Weights of a small class-conditioned image diffusion model.
Model: 4.81M parameters, 64-pixel images, arch unet, activation relu, widths [64, 128, 192].
Data: trained on dead-leaves pictures: piles of overlapping shapes, 145000 training examples.
Rows from block 3, named by matrix and row number. Each number is 50 + 15 x the weight over its row's rms, rounded and kept within 0 to 99. All counts start at 0. After the name is the row's rms in percent of the matrix's.
# emb: conditioning projection (model.enc.1.1.emb.weight, 128x192), inputs 0-63
emb.22 092:52 56 56 40 50 50 46 60 49 60 53 54 00 55 48 29 48 50 55 42 36 45 51 55 51 41 56 51 40 69 56 44 58 54 54 48 51 52 63 47 43 46 47 50 57 46 51 44 51 45 58 45 71 99 46 45 47 67 51 50 53 47 57 38
emb.23 095:43 56 52 38 52 45 64 46 47 57 34 62 06 44 61 37 37 44 48 42 46 72 46 50 58 52 60 40 50 22 44 52 59 58 53 49 57 44 62 42 63 56 57 46 51 39 39 49 44 50 45 60 37 31 41 52 41 40 53 42 61 51 47 64
emb.24 095:48 45 45 57 41 57 46 46 40 50 60 46 99 51 48 65 49 48 51 48 39 18 46 44 47 43 53 48 03 44 46 49 57 54 50 45 56 53 58 51 48 41 44 51 47 50 42 55 53 47 57 47 80 26 61 41 55 52 53 49 56 53 52 63
emb.25 088:32 56 40 44 43 35 44 66 45 54 49 64 99 52 42 44 49 39 49 46 39 80 56 43 54 50 36 54 29 62 48 62 57 41 49 53 39 45 53 48 56 57 57 38 49 57 38 52 52 57 54 47 55 00 61 48 57 56 45 57 57 44 55 55
emb.26 108:47 55 54 49 51 41 45 55 52 50 56 44 52 49 48 80 51 48 42 49 60 41 48 45 42 47 41 48 49 45 37 43 44 52 56 46 54 41 55 45 51 50 49 40 39 43 55 27 48 49 41 58 62 00 39 50 60 55 39 61 59 51 35 50
emb.27 073:51 33 51 59 42 48 71 43 59 31 42 47 37 33 51 89 55 62 67 37 53 39 38 45 48 35 48 61 38 66 61 55 60 71 36 58 63 60 43 56 43 61 36 47 50 38 64 54 55 57 44 35 00 99 45 65 41 42 41 37 29 47 49 52
emb.28 096:49 50 48 51 47 50 47 59 51 54 39 48 97 42 46 07 56 40 47 44 46 59 45 53 55 45 49 45 04 45 48 53 48 52 47 52 47 46 46 38 45 50 45 47 41 41 55 48 60 48 54 49 08 32 46 39 49 46 47 46 54 48 52 48
emb.29 144:52 57 51 48 52 60 48 51 57 58 55 46 49 47 56 58 54 52 31 52 56 34 52 48 46 55 55 54 27 66 43 47 53 60 55 49 53 56 40 53 55 50 50 57 53 56 48 41 54 52 44 55 53 09 53 52 49 37 40 52 38 47 61 49
emb.30 104:40 47 36 48 52 49 37 43 57 47 60 35 99 54 57 62 52 56 40 51 60 43 49 48 48 48 30 46 63 44 51 41 57 50 58 46 47 44 57 47 38 55 53 50 53 47 46 41 51 58 55 39 48 31 57 53 52 35 54 54 38 45 46 46
emb.31 123:50 47 45 58 51 44 41 45 56 53 66 46 60 52 55 05 51 60 47 52 57 63 46 56 56 43 41 47 05 40 53 62 39 54 49 51 45 58 53 44 52 50 48 39 51 50 50 48 60 55 54 48 56 53 57 52 43 54 48 51 58 50 54 53
emb.32 071:53 52 57 44 40 49 51 64 53 53 39 48 85 59 42 32 60 67 54 47 56 60 55 57 51 51 59 55 00 84 41 62 49 67 46 44 46 50 39 46 56 49 48 54 57 52 58 44 57 55 42 51 77 99 52 45 50 53 46 58 48 50 60 48
emb.33 078:58 58 37 49 56 40 46 61 41 54 52 44 57 50 54 27 47 51 32 47 53 63 47 43 41 50 46 52 15 66 32 35 45 58 54 46 50 41 49 48 61 54 47 52 42 50 56 41 49 49 48 61 29 00 49 58 51 50 51 63 48 47 61 49
emb.34 114:53 42 38 52 44 37 43 50 45 52 35 32 00 36 38 55 53 69 44 55 54 32 48 62 47 43 45 61 36 82 61 47 35 41 47 47 51 45 48 52 47 46 42 43 52 61 50 49 53 67 43 54 65 42 55 58 45 57 55 53 55 46 55 52
emb.35 099:54 56 48 45 28 60 54 59 54 51 38 69 00 42 48 64 51 43 61 43 53 50 50 39 55 69 49 45 20 49 60 44 57 50 42 51 49 68 55 49 36 41 56 48 48 51 54 54 56 52 55 53 50 81 60 52 49 53 56 38 53 47 67 42
emb.36 068:44 63 45 51 58 61 54 38 47 39 34 43 36 48 62 27 41 50 48 35 40 99 46 61 47 47 43 47 20 34 53 54 69 61 51 53 59 67 44 49 49 41 49 48 56 43 59 48 41 41 57 40 49 91 66 43 64 45 56 51 46 46 46 55
emb.37 104:48 55 52 42 41 50 55 58 35 51 51 53 00 42 53 88 62 55 44 42 47 78 55 47 53 49 48 52 99 95 37 57 39 45 53 58 42 53 43 54 53 49 39 49 50 44 56 46 50 52 42 53 88 00 43 56 47 49 43 55 47 49 39 43
emb.38 089:47 53 48 58 45 49 39 52 49 38 41 55 00 44 55 68 44 39 49 55 41 32 63 37 67 66 55 34 58 44 57 43 48 29 59 61 32 54 59 48 54 39 57 47 46 54 39 55 50 44 55 60 46 00 54 41 40 48 59 52 69 39 54 46
emb.39 083:53 47 46 59 50 60 53 45 48 39 57 40 99 50 49 22 51 55 65 46 43 49 63 47 56 50 42 60 32 00 49 46 52 41 51 60 52 50 52 49 52 45 41 45 44 56 38 59 45 46 47 48 00 89 57 45 67 51 49 44 67 47 41 66
emb.40 082:45 53 44 47 65 53 50 45 48 49 40 51 99 51 54 36 50 51 49 58 58 51 58 57 58 50 46 51 06 30 62 64 54 55 48 55 54 65 43 57 46 62 53 50 61 60 55 58 51 45 42 42 08 34 53 50 59 50 49 46 46 60 44 46
emb.41 059:33 47 61 57 47 51 73 37 42 58 64 48 99 41 46 79 46 45 59 43 58 82 40 66 41 44 33 54 28 68 36 47 56 52 43 21 64 36 30 31 26 70 56 46 67 40 60 53 58 40 60 48 62 44 32 57 45 45 53 80 40 65 51 63
emb.42 075:53 35 47 54 45 57 65 41 61 48 68 50 38 49 44 18 50 58 51 61 42 90 51 61 63 45 46 57 71 84 51 52 56 52 62 44 45 48 48 59 51 56 47 31 50 34 31 36 54 56 60 39 99 22 60 37 38 55 41 41 51 51 52 49
emb.43 078:47 43 48 40 49 56 54 45 53 38 44 53 00 54 39 62 44 45 54 41 55 64 46 56 62 55 38 38 89 50 50 46 63 40 42 40 89 39 46 44 44 69 54 51 56 48 52 46 34 55 41 41 63 38 57 51 46 36 54 50 35 51 48 39
emb.44 080:56 44 53 41 38 52 48 53 54 53 38 72 64 53 21 57 47 59 54 61 39 45 58 39 49 60 41 47 41 15 64 51 54 51 40 47 58 69 53 45 47 59 52 47 54 56 43 73 61 42 62 45 30 55 47 59 45 46 52 42 50 48 59 59
emb.45 121:49 53 47 59 51 48 55 52 54 47 52 53 99 50 51 28 52 48 53 50 45 00 48 46 55 46 56 58 23 55 52 52 43 50 44 55 44 50 51 57 58 43 49 49 49 53 49 50 68 53 46 45 38 00 47 41 49 52 51 48 39 53 56 46
emb.46 096:41 40 54 58 42 45 54 36 59 54 40 65 08 60 59 13 45 44 46 57 39 50 29 64 28 44 47 48 90 55 62 40 40 50 45 44 49 56 34 39 44 44 53 53 62 45 37 42 28 46 48 55 47 59 56 51 40 62 52 40 47 50 40 45
emb.47 086:44 34 48 44 57 42 55 49 47 49 44 41 90 49 48 88 33 55 44 30 44 61 35 50 30 65 53 53 59 31 38 67 39 59 36 61 49 50 39 53 50 40 49 59 64 30 51 48 22 51 63 57 00 63 36 51 55 44 58 45 45 51 27 39
emb.48 151:49 51 52 53 54 43 51 47 48 49 54 54 00 54 55 74 54 53 51 53 53 32 46 47 51 48 51 52 47 71 46 50 46 56 47 52 46 42 53 47 46 56 50 46 43 53 43 47 51 52 39 56 51 68 46 49 45 55 46 54 53 54 52 53
emb.49 217:46 50 57 53 53 52 56 47 53 48 54 46 99 50 54 53 46 44 48 56 54 07 52 48 56 43 51 48 62 18 52 47 49 53 51 44 51 47 50 46 53 57 44 50 44 47 50 50 49 53 50 52 11 99 47 53 49 49 54 52 53 54 49 50
emb.50 080:52 66 38 56 53 57 55 42 46 48 41 52 33 28 54 00 51 51 42 49 58 54 33 48 49 44 55 47 17 83 54 55 61 50 51 52 57 41 43 41 54 46 43 51 44 60 62 38 63 44 57 40 53 14 45 50 46 56 42 38 40 47 50 59
emb.51 067:47 26 57 44 53 67 47 55 52 51 53 56 60 52 53 93 58 48 56 42 54 34 44 48 51 50 58 59 50 39 54 49 52 37 49 52 59 55 66 51 54 47 45 61 49 49 65 65 47 53 55 51 99 31 42 57 43 45 55 44 47 42 53 35
emb.52 070:54 55 44 50 51 47 35 52 70 67 37 49 33 49 37 03 43 27 59 64 37 99 57 55 56 54 38 41 40 16 53 27 56 51 42 37 68 39 60 43 52 57 45 38 42 36 32 42 39 49 58 43 74 13 57 39 45 49 51 43 72 42 53 70
emb.53 071:54 74 52 68 60 39 47 62 56 58 40 59 76 35 62 61 56 45 45 61 48 81 32 45 58 37 56 53 20 62 55 49 59 54 54 37 32 45 56 69 41 42 57 53 36 56 48 48 57 48 55 62 59 99 73 48 51 64 44 44 64 42 49 50
emb.54 086:51 53 50 54 49 50 49 52 45 56 49 37 14 49 50 19 46 48 56 54 46 53 52 54 48 49 46 47 90 26 56 62 46 53 47 48 51 48 44 52 54 42 47 50 50 52 48 42 42 45 49 41 99 38 53 48 51 45 47 50 53 51 43 57
emb.55 094:50 52 36 51 52 41 37 50 60 54 56 47 98 47 55 56 57 40 51 56 52 31 35 55 43 50 51 61 44 57 53 52 42 46 49 62 49 44 43 38 51 48 59 69 55 49 39 35 58 48 55 45 71 43 45 48 44 42 42 50 42 53 61 65
emb.56 095:56 40 53 43 61 55 49 52 41 42 49 49 51 67 63 53 52 41 61 41 48 99 53 52 38 46 61 45 99 28 39 47 54 44 50 52 51 43 53 55 45 60 52 38 50 49 44 65 42 50 43 57 99 98 49 50 48 50 58 50 69 50 44 61
emb.57 075:41 64 41 18 41 50 55 45 48 42 48 46 28 65 39 91 43 51 50 52 49 32 48 52 42 68 46 46 63 49 38 34 40 36 48 53 66 63 48 54 50 58 49 60 67 65 59 65 50 58 47 59 47 99 41 63 57 38 64 41 49 35 51 33
emb.58 095:58 55 55 51 58 52 31 46 54 51 51 36 00 50 55 33 49 55 56 57 58 43 51 43 58 43 54 51 73 54 45 51 48 59 54 67 30 58 65 56 49 47 58 53 36 50 51 52 56 44 63 47 75 12 58 55 55 59 36 59 60 55 45 53
emb.59 090:48 58 55 71 44 48 48 51 57 57 49 49 00 51 56 69 47 61 46 52 63 41 49 39 45 42 49 46 27 30 55 48 54 50 56 53 48 53 59 46 43 39 60 57 44 62 64 44 61 48 34 46 78 99 52 52 47 50 47 51 61 46 45 64
emb.60 079:75 39 53 51 47 39 42 45 36 51 56 70 02 49 48 67 66 62 41 72 41 42 35 45 46 39 57 61 86 43 54 52 57 48 49 48 33 49 56 54 44 32 50 77 55 69 59 42 64 48 54 47 34 36 59 49 43 51 49 58 43 40 69 72
emb.61 081:51 57 50 54 45 47 45 43 43 45 56 47 89 56 50 51 58 52 48 47 44 55 60 37 46 52 50 48 00 56 64 56 58 50 62 43 47 59 43 57 48 44 67 51 57 47 52 63 51 42 49 33 37 00 41 49 46 60 49 43 34 56 67 33
emb.62 077:49 52 52 40 66 52 62 53 54 42 67 56 72 49 46 62 58 49 66 42 54 89 61 58 42 46 35 52 72 73 44 49 56 61 48 55 40 47 45 58 51 60 43 52 44 44 59 44 44 50 45 44 04 63 51 44 69 50 52 61 54 55 44 36
emb.63 085:51 34 49 34 47 61 48 48 50 44 72 52 99 52 53 82 60 71 45 44 44 66 70 53 45 45 52 41 62 61 48 49 58 36 57 45 49 41 63 57 58 44 52 42 46 47 35 60 34 48 38 55 00 62 56 39 43 63 48 52 43 55 60 37
emb.64 074:42 54 56 45 55 63 57 34 42 45 53 51 99 56 62 55 40 38 57 41 47 29 48 61 38 60 38 34 53 38 49 52 51 55 40 51 41 43 45 29 48 66 41 45 47 54 58 56 45 61 30 49 79 00 48 58 56 37 51 52 53 56 49 50
emb.65 078:61 60 50 44 61 50 56 36 43 50 38 49 62 47 64 43 62 50 45 51 48 89 66 45 47 43 51 41 68 47 41 59 68 43 61 44 54 55 62 54 39 51 56 47 59 48 41 50 50 59 48 54 17 20 41 61 54 52 48 42 58 60 55 56
emb.66 073:53 62 59 77 28 52 49 57 44 52 56 43 24 51 37 72 66 36 60 51 49 78 49 39 65 52 31 57 45 99 61 54 45 45 36 46 54 60 52 34 39 40 52 41 56 46 51 38 56 37 57 43 98 61 48 59 62 49 58 54 64 44 55 38
emb.67 075:61 48 52 56 53 58 54 53 48 52 53 42 35 43 48 35 52 56 56 51 36 29 48 42 79 35 43 59 20 58 56 57 51 41 50 44 43 50 60 44 60 51 57 43 50 53 49 53 59 53 41 46 81 00 55 52 50 48 61 57 56 48 54 43
emb.68 129:54 56 47 51 45 46 48 58 44 45 55 55 00 45 45 37 50 46 51 48 50 41 50 50 47 44 54 51 70 54 52 48 53 53 55 51 37 44 51 45 49 46 54 43 42 50 46 60 55 42 47 43 91 40 54 45 52 47 41 45 54 60 51 60
emb.69 076:49 58 50 52 54 46 49 39 63 39 32 53 83 45 40 46 45 40 39 62 51 79 39 52 26 46 63 38 84 75 47 39 53 50 50 56 62 52 42 65 35 61 45 55 50 35 61 60 58 51 64 64 80 14 45 48 48 39 40 39 55 41 48 41
emb.70 079:68 36 51 48 49 44 49 51 47 53 40 53 02 52 33 33 41 48 48 62 35 19 49 46 45 50 47 58 04 37 59 51 42 43 61 40 60 43 55 53 55 63 58 50 49 44 42 65 39 55 51 50 00 99 56 55 43 49 45 35 47 50 54 60
emb.71 087:45 47 60 46 50 38 51 48 48 43 65 53 70 40 48 60 53 68 61 51 63 29 52 56 53 56 62 69 74 49 50 54 53 46 45 42 40 62 48 58 58 47 39 38 44 58 56 55 52 54 43 56 68 98 55 45 60 49 55 57 66 47 53 60
emb.72 116:50 58 57 51 40 44 46 46 44 49 52 59 13 57 59 91 58 39 55 49 53 33 58 52 52 52 40 54 22 49 50 42 51 45 42 51 56 53 43 51 54 40 47 50 65 53 45 35 40 48 58 36 62 99 46 58 52 50 53 48 41 40 40 56
emb.73 091:43 54 43 39 48 35 75 52 51 59 60 52 99 45 29 36 58 52 45 56 59 22 50 51 56 46 49 52 99 50 56 43 58 48 41 47 64 54 56 53 50 56 53 47 50 55 44 60 39 52 57 46 08 71 51 52 52 61 44 29 47 52 48 62
emb.74 071:30 51 39 61 55 51 54 48 34 46 55 59 67 44 68 99 58 52 56 32 42 36 50 37 37 69 55 56 68 23 38 62 26 52 53 64 40 41 59 42 54 47 35 61 36 43 31 49 52 61 45 66 47 99 39 48 44 56 51 62 61 55 57 58
emb.75 088:53 52 56 51 50 53 44 70 72 51 59 38 00 40 45 00 32 34 59 73 56 48 51 41 49 53 38 47 52 16 66 39 36 61 53 59 32 40 43 45 50 61 50 54 34 64 66 72 64 46 48 54 28 81 60 65 50 57 69 66 64 61 34 58
emb.76 125:53 55 49 54 47 57 58 47 51 45 47 63 43 51 59 86 56 45 52 44 44 63 52 53 55 51 54 53 66 57 47 48 59 45 49 50 47 53 56 56 50 39 47 51 51 45 52 42 50 56 44 57 71 99 49 50 55 44 47 45 49 46 61 46
emb.77 164:50 50 45 47 46 54 56 40 57 51 55 54 00 52 47 95 58 46 43 49 47 92 47 54 48 63 52 55 40 53 48 40 61 55 47 43 57 51 43 53 47 48 46 57 52 55 48 44 44 60 57 44 68 27 48 47 50 43 45 44 41 43 57 45
emb.78 098:48 39 55 40 45 51 39 49 46 59 52 40 83 62 51 54 37 43 26 55 49 35 46 57 36 66 60 50 74 12 56 51 40 43 50 36 72 55 39 53 52 55 54 53 59 49 49 53 38 55 51 50 45 57 59 51 45 47 41 44 29 49 42 57
emb.79 074:52 52 59 29 51 42 38 55 49 47 46 41 99 47 46 43 50 73 52 44 69 47 56 45 53 47 63 46 31 72 49 60 44 51 47 48 53 47 43 55 65 45 50 67 48 52 50 54 48 50 49 55 59 31 39 55 45 60 54 52 51 41 46 54
emb.80 075:34 39 49 50 46 55 41 44 46 61 50 51 79 57 69 99 64 53 57 51 65 03 53 61 60 39 45 58 66 27 54 73 45 60 38 55 53 44 58 53 47 58 55 50 56 54 34 43 42 46 55 60 19 00 52 53 45 57 65 55 52 60 47 48
emb.81 113:53 49 52 45 47 54 61 47 47 54 35 58 99 42 48 30 46 52 58 53 43 55 50 43 51 58 47 47 23 71 58 50 61 53 47 49 56 55 50 62 51 48 48 50 50 52 52 53 51 54 58 36 31 62 47 47 59 53 51 37 44 46 57 48
emb.82 075:42 57 39 56 48 39 63 61 57 48 54 47 95 44 47 93 58 86 47 45 54 70 51 36 45 21 67 68 52 64 47 53 42 43 63 44 34 50 51 54 55 38 52 62 47 57 50 63 65 40 60 44 50 89 51 37 45 47 53 55 57 42 58 48
emb.83 110:39 38 57 47 54 54 44 48 42 58 52 42 00 55 47 30 39 42 47 60 50 34 63 60 62 45 50 48 55 33 50 53 49 50 46 54 41 43 43 34 64 67 49 52 46 51 55 41 49 39 39 51 28 00 40 63 47 56 49 56 61 52 37 50
emb.84 101:58 43 55 70 57 51 33 56 44 41 49 51 00 46 60 00 56 55 33 60 51 28 51 57 73 38 45 51 37 62 44 41 54 44 52 58 20 49 52 41 37 46 48 55 60 45 56 38 42 34 49 56 55 12 56 46 57 60 56 70 52 39 43 38
emb.85 083:61 63 37 58 61 31 46 58 60 33 59 55 72 44 40 99 52 61 42 53 52 40 67 49 42 53 53 56 69 52 61 52 68 48 52 48 53 49 61 65 34 48 41 49 48 51 52 41 66 44 39 33 01 99 52 45 37 42 27 40 45 43 59 39
emb.86 099:49 46 52 44 62 47 53 51 52 55 46 52 00 48 55 74 59 64 65 49 48 80 40 46 44 49 55 47 61 45 52 42 60 54 50 54 67 53 52 47 57 53 42 43 50 51 33 54 37 46 54 45 84 62 47 60 51 43 50 50 47 52 68 49
emb.87 125:51 55 45 49 64 49 43 55 56 52 40 43 84 54 48 16 43 47 51 49 49 26 49 52 47 56 52 46 09 61 55 52 33 50 50 53 49 38 49 47 56 52 56 49 44 41 53 47 57 48 47 47 25 00 45 40 54 52 46 56 59 58 44 46
emb.88 073:37 51 54 39 41 55 62 51 46 54 51 44 67 51 56 72 62 33 68 53 37 45 50 49 45 45 52 41 30 59 39 61 45 57 55 45 58 37 39 58 44 49 57 55 32 46 47 43 68 58 45 62 34 35 57 43 47 43 44 58 44 52 53 50
emb.89 073:55 53 37 56 47 48 41 59 55 52 51 41 84 60 47 07 55 50 53 52 54 34 42 48 56 41 51 45 00 13 49 43 57 39 50 57 54 54 61 38 44 46 60 45 45 49 50 58 57 42 64 30 55 00 52 38 43 49 54 35 68 45 55 51
emb.90 134:48 47 54 46 51 59 63 51 41 48 49 58 99 51 52 70 52 50 57 46 43 83 45 47 50 50 41 50 40 48 40 45 58 52 41 53 57 48 38 51 56 49 46 51 49 48 50 49 42 56 53 56 17 99 53 55 52 50 60 55 51 48 48 46
emb.91 114:46 47 45 56 51 45 40 56 49 59 49 45 99 55 42 00 43 49 36 54 51 15 53 56 47 37 50 46 12 51 52 49 48 52 45 46 50 48 49 40 45 55 59 42 53 44 57 49 59 45 47 53 14 41 53 44 47 55 51 49 47 51 58 50
emb.92 071:51 42 49 31 42 50 46 43 60 51 64 41 93 53 55 47 54 51 64 61 53 74 57 54 35 64 54 34 99 62 30 56 67 54 56 52 32 59 44 53 55 57 28 59 70 49 46 43 32 61 60 45 79 99 41 60 61 40 38 62 58 44 54 57
emb.93 076:38 38 53 44 50 70 44 45 59 58 47 55 03 62 44 99 31 49 54 35 62 00 48 49 59 62 52 32 81 36 58 51 46 48 65 48 66 62 48 39 69 60 62 55 53 52 50 44 37 67 56 59 49 25 45 56 49 53 60 54 47 46 51 48
emb.94 074:59 51 23 40 53 34 45 39 47 51 50 52 11 57 43 00 35 29 39 31 26 77 30 46 46 41 33 56 74 18 48 51 58 49 48 27 52 54 48 63 38 43 64 55 39 56 50 40 43 32 61 65 63 29 71 36 44 64 45 66 34 57 44 30
emb.95 110:52 50 56 56 54 51 39 52 57 47 54 31 00 39 49 26 41 43 52 52 58 47 63 57 50 40 51 44 60 84 41 60 46 52 50 61 46 42 42 48 53 48 47 52 54 37 60 43 51 38 47 51 78 00 41 53 47 52 53 63 58 53 38 48
emb.96 092:55 42 44 41 50 70 52 51 49 46 48 47 20 40 46 58 51 46 46 56 50 54 62 54 64 53 43 45 99 72 56 55 59 46 54 47 51 51 56 59 50 50 36 60 49 60 42 50 47 58 47 36 68 37 45 37 45 57 54 55 51 52 63 34
emb.97 085:43 57 34 40 55 58 45 58 63 43 66 42 80 53 53 49 52 50 39 46 50 55 50 55 57 48 47 53 51 16 52 37 36 61 56 64 38 42 54 47 50 57 64 59 56 60 57 51 57 57 44 55 21 96 52 48 57 60 67 70 52 52 70 59
emb.98 109:54 47 42 36 50 49 43 49 54 50 48 41 00 62 44 46 53 51 39 53 44 41 68 58 57 60 49 33 78 88 50 42 50 46 54 31 52 52 52 46 46 47 53 49 57 39 52 50 47 46 51 54 65 00 57 47 49 50 49 49 38 48 37 35
emb.99 084:42 60 38 46 46 43 50 41 37 52 53 45 59 71 52 40 55 60 36 51 63 25 40 50 47 44 49 56 40 55 46 51 52 52 60 56 43 50 43 57 53 54 51 49 55 64 55 44 45 50 64 41 72 00 69 54 54 53 51 41 34 61 68 57
emb.100 087:46 50 50 58 49 49 47 60 60 40 47 43 36 36 46 41 53 53 56 51 32 41 44 34 48 48 57 59 16 49 50 49 46 44 56 62 43 43 54 65 51 45 49 49 43 53 46 64 49 49 54 50 03 00 50 54 69 53 71 44 56 58 44 52
emb.101 123:50 48 47 43 49 43 47 47 58 53 55 48 27 45 43 81 47 56 51 50 50 35 47 49 46 55 45 51 47 56 51 41 44 51 48 61 58 50 53 52 48 43 56 49 50 36 40 50 44 46 47 47 46 99 53 55 51 52 45 50 43 47 40 52
emb.102 083:40 58 47 47 60 50 42 54 52 51 57 52 56 50 44 45 50 33 39 60 58 87 38 60 60 61 54 49 99 07 41 48 33 55 35 62 33 52 46 44 48 58 31 68 50 46 55 52 56 41 42 60 69 99 50 47 51 46 42 48 64 61 49 34
emb.103 105:58 45 49 42 48 51 61 50 46 54 44 49 00 53 57 63 52 51 53 47 54 45 45 58 38 46 51 64 54 99 49 47 62 48 50 43 54 32 39 52 48 59 49 51 48 60 52 52 48 46 47 42 21 87 45 52 52 47 41 49 48 54 55 45
emb.104 074:50 57 49 57 39 65 41 45 62 51 51 39 02 64 31 31 43 26 73 45 39 25 43 45 47 45 37 56 43 42 56 84 35 58 54 60 55 62 59 34 55 59 45 53 55 60 57 51 73 55 61 51 60 45 45 23 52 42 46 74 39 68 58 59
emb.105 075:61 37 46 51 58 53 54 43 38 56 46 47 00 52 48 16 37 61 46 52 55 46 48 69 47 64 40 48 90 66 64 64 47 52 48 50 38 52 50 65 42 61 53 63 68 44 49 54 42 52 54 45 99 44 50 51 47 53 40 51 39 56 43 34
emb.106 090:59 51 60 39 61 64 65 58 58 52 57 50 00 59 57 35 48 50 63 41 60 83 55 47 65 59 51 47 61 18 43 41 45 42 58 58 32 50 66 68 61 52 39 46 68 48 58 52 51 51 61 56 66 16 45 36 58 56 73 62 56 58 53 44
emb.107 109:55 71 41 54 60 48 46 47 52 48 50 47 08 47 51 25 44 36 61 36 59 60 46 48 41 42 47 47 69 70 61 46 44 68 48 65 60 43 33 29 57 63 64 41 51 49 55 45 51 55 52 54 42 00 51 58 34 42 60 45 34 53 50 46
emb.108 109:48 47 54 44 45 43 44 46 63 53 47 50 40 43 39 42 49 62 46 48 45 22 41 45 59 39 50 38 62 72 48 40 40 45 62 45 57 40 49 51 54 51 55 54 48 52 51 58 36 50 40 57 42 00 50 49 43 51 56 53 31 56 37 49
emb.109 108:47 54 49 58 47 45 52 48 53 51 58 53 02 59 52 30 54 48 36 57 49 68 64 36 45 51 45 58 30 50 44 50 55 38 57 47 45 45 58 58 46 53 58 51 53 49 60 46 55 51 53 43 51 00 43 60 45 47 50 50 47 41 56 49
emb.110 096:40 43 49 46 71 61 50 57 47 58 31 49 20 48 53 31 35 56 49 50 48 76 46 44 62 57 44 45 69 27 41 41 62 53 45 38 58 50 58 45 48 53 43 39 30 52 52 51 58 55 45 55 18 00 53 60 54 42 44 57 46 50 45 40
emb.111 086:60 54 52 43 43 54 50 62 53 49 43 57 60 50 36 06 53 50 56 53 36 91 60 46 51 36 52 45 46 22 46 55 72 45 52 44 42 55 47 52 51 45 38 37 49 54 53 55 29 36 64 50 63 73 61 53 70 61 60 44 61 52 48 52
emb.112 103:37 44 61 60 51 57 58 39 48 44 49 53 99 48 49 66 45 44 50 35 54 50 50 48 45 49 54 58 73 63 60 53 55 58 48 36 55 50 51 48 49 43 54 44 46 53 53 51 51 56 53 52 49 65 47 57 45 47 41 50 46 46 60 54
emb.113 101:47 58 44 56 42 46 46 47 49 43 39 62 59 42 51 82 50 53 41 47 57 07 53 60 22 51 51 58 50 45 44 50 40 45 36 34 52 45 39 38 46 58 52 45 39 58 38 44 40 51 52 47 77 00 45 50 51 36 45 37 58 50 53 59
emb.114 126:47 45 49 55 49 38 38 52 48 56 52 47 65 53 45 32 51 48 48 48 55 45 42 44 53 50 51 45 14 50 47 48 45 61 42 55 47 46 50 44 53 44 56 45 46 43 42 41 52 51 48 52 30 25 49 50 45 53 49 52 59 49 46 58
emb.115 117:57 47 52 50 51 40 46 52 53 43 52 45 99 47 53 48 40 41 44 60 45 28 52 49 34 57 57 35 87 59 43 42 40 41 53 51 50 50 49 48 45 44 57 54 59 51 63 57 60 40 42 45 41 00 38 62 43 47 51 52 44 45 57 52
emb.116 073:45 67 45 63 39 54 37 57 48 46 42 50 99 43 31 29 72 56 50 68 56 62 59 43 44 46 52 69 00 47 67 45 57 58 50 57 34 56 46 46 46 34 36 54 45 47 63 54 57 26 72 39 43 54 55 53 47 51 44 40 29 41 60 72
emb.117 131:46 45 50 66 53 55 45 46 49 49 44 51 01 48 56 29 52 51 43 48 50 53 39 47 46 47 44 51 39 11 52 51 35 44 44 47 44 50 50 49 50 44 47 42 46 46 51 52 51 52 47 56 24 23 52 57 39 50 55 54 68 57 50 57
emb.118 124:45 45 45 56 50 51 55 45 40 37 46 53 13 42 61 67 50 50 53 45 49 00 53 45 43 43 51 48 45 69 50 48 61 52 50 52 59 50 51 53 55 42 48 53 47 55 57 43 43 51 51 55 00 99 42 54 53 46 46 55 39 46 49 55
emb.119 091:50 40 57 40 36 44 71 45 38 44 52 47 99 50 53 77 53 59 50 52 42 65 63 49 54 51 50 61 46 79 35 69 55 49 49 58 41 45 66 45 45 63 35 52 39 46 34 43 59 41 56 52 12 20 48 42 55 43 48 48 54 25 38 51
emb.120 139:53 47 52 52 53 56 53 52 41 51 56 52 40 52 49 68 51 45 52 51 45 99 48 55 58 48 54 54 75 14 51 53 57 46 50 47 50 51 51 50 52 54 50 50 53 47 56 52 46 56 61 47 99 69 53 44 57 55 54 44 55 52 56 51
emb.121 083:54 50 65 51 61 47 43 61 53 60 38 52 70 43 60 79 58 62 47 48 60 42 35 49 46 41 53 57 34 75 49 49 45 55 43 51 47 55 47 53 51 40 64 67 51 53 55 57 52 43 37 54 83 13 54 57 48 60 49 41 54 40 55 55
emb.122 070:50 53 49 51 54 49 52 51 58 51 42 56 57 52 67 39 54 50 53 38 43 56 56 47 58 66 53 39 00 77 47 60 56 58 36 52 69 60 65 48 39 46 63 45 50 58 33 34 69 47 32 58 20 94 56 37 45 48 51 45 44 51 35 44
emb.123 084:56 57 53 47 42 46 55 60 42 51 55 44 10 35 45 41 54 53 54 63 51 52 54 56 45 61 51 40 58 30 51 52 36 50 42 58 40 45 44 43 42 59 45 58 39 40 40 37 57 37 37 41 27 00 39 44 48 29 49 53 71 47 58 54
emb.124 116:44 52 50 56 43 43 50 53 45 51 57 62 18 54 52 45 47 58 46 49 46 06 51 51 56 47 52 52 68 99 46 49 59 45 52 53 47 48 52 51 56 47 38 50 49 57 46 56 57 49 49 54 29 99 50 49 43 50 56 47 49 53 44 51
emb.125 076:51 55 65 36 46 33 46 45 57 51 42 36 06 44 43 51 44 60 64 56 57 99 52 43 59 39 45 42 68 58 54 45 44 54 63 32 59 65 59 49 58 54 55 44 50 54 44 56 46 53 56 51 86 90 47 49 56 70 50 39 61 59 36 53
emb.126 076:45 51 59 48 42 54 59 47 59 68 42 55 83 44 49 21 37 50 44 47 36 55 37 56 44 49 53 39 63 47 54 40 48 50 38 50 78 55 47 34 46 47 61 54 48 40 47 43 47 56 49 41 95 99 47 37 31 48 48 47 58 40 50 51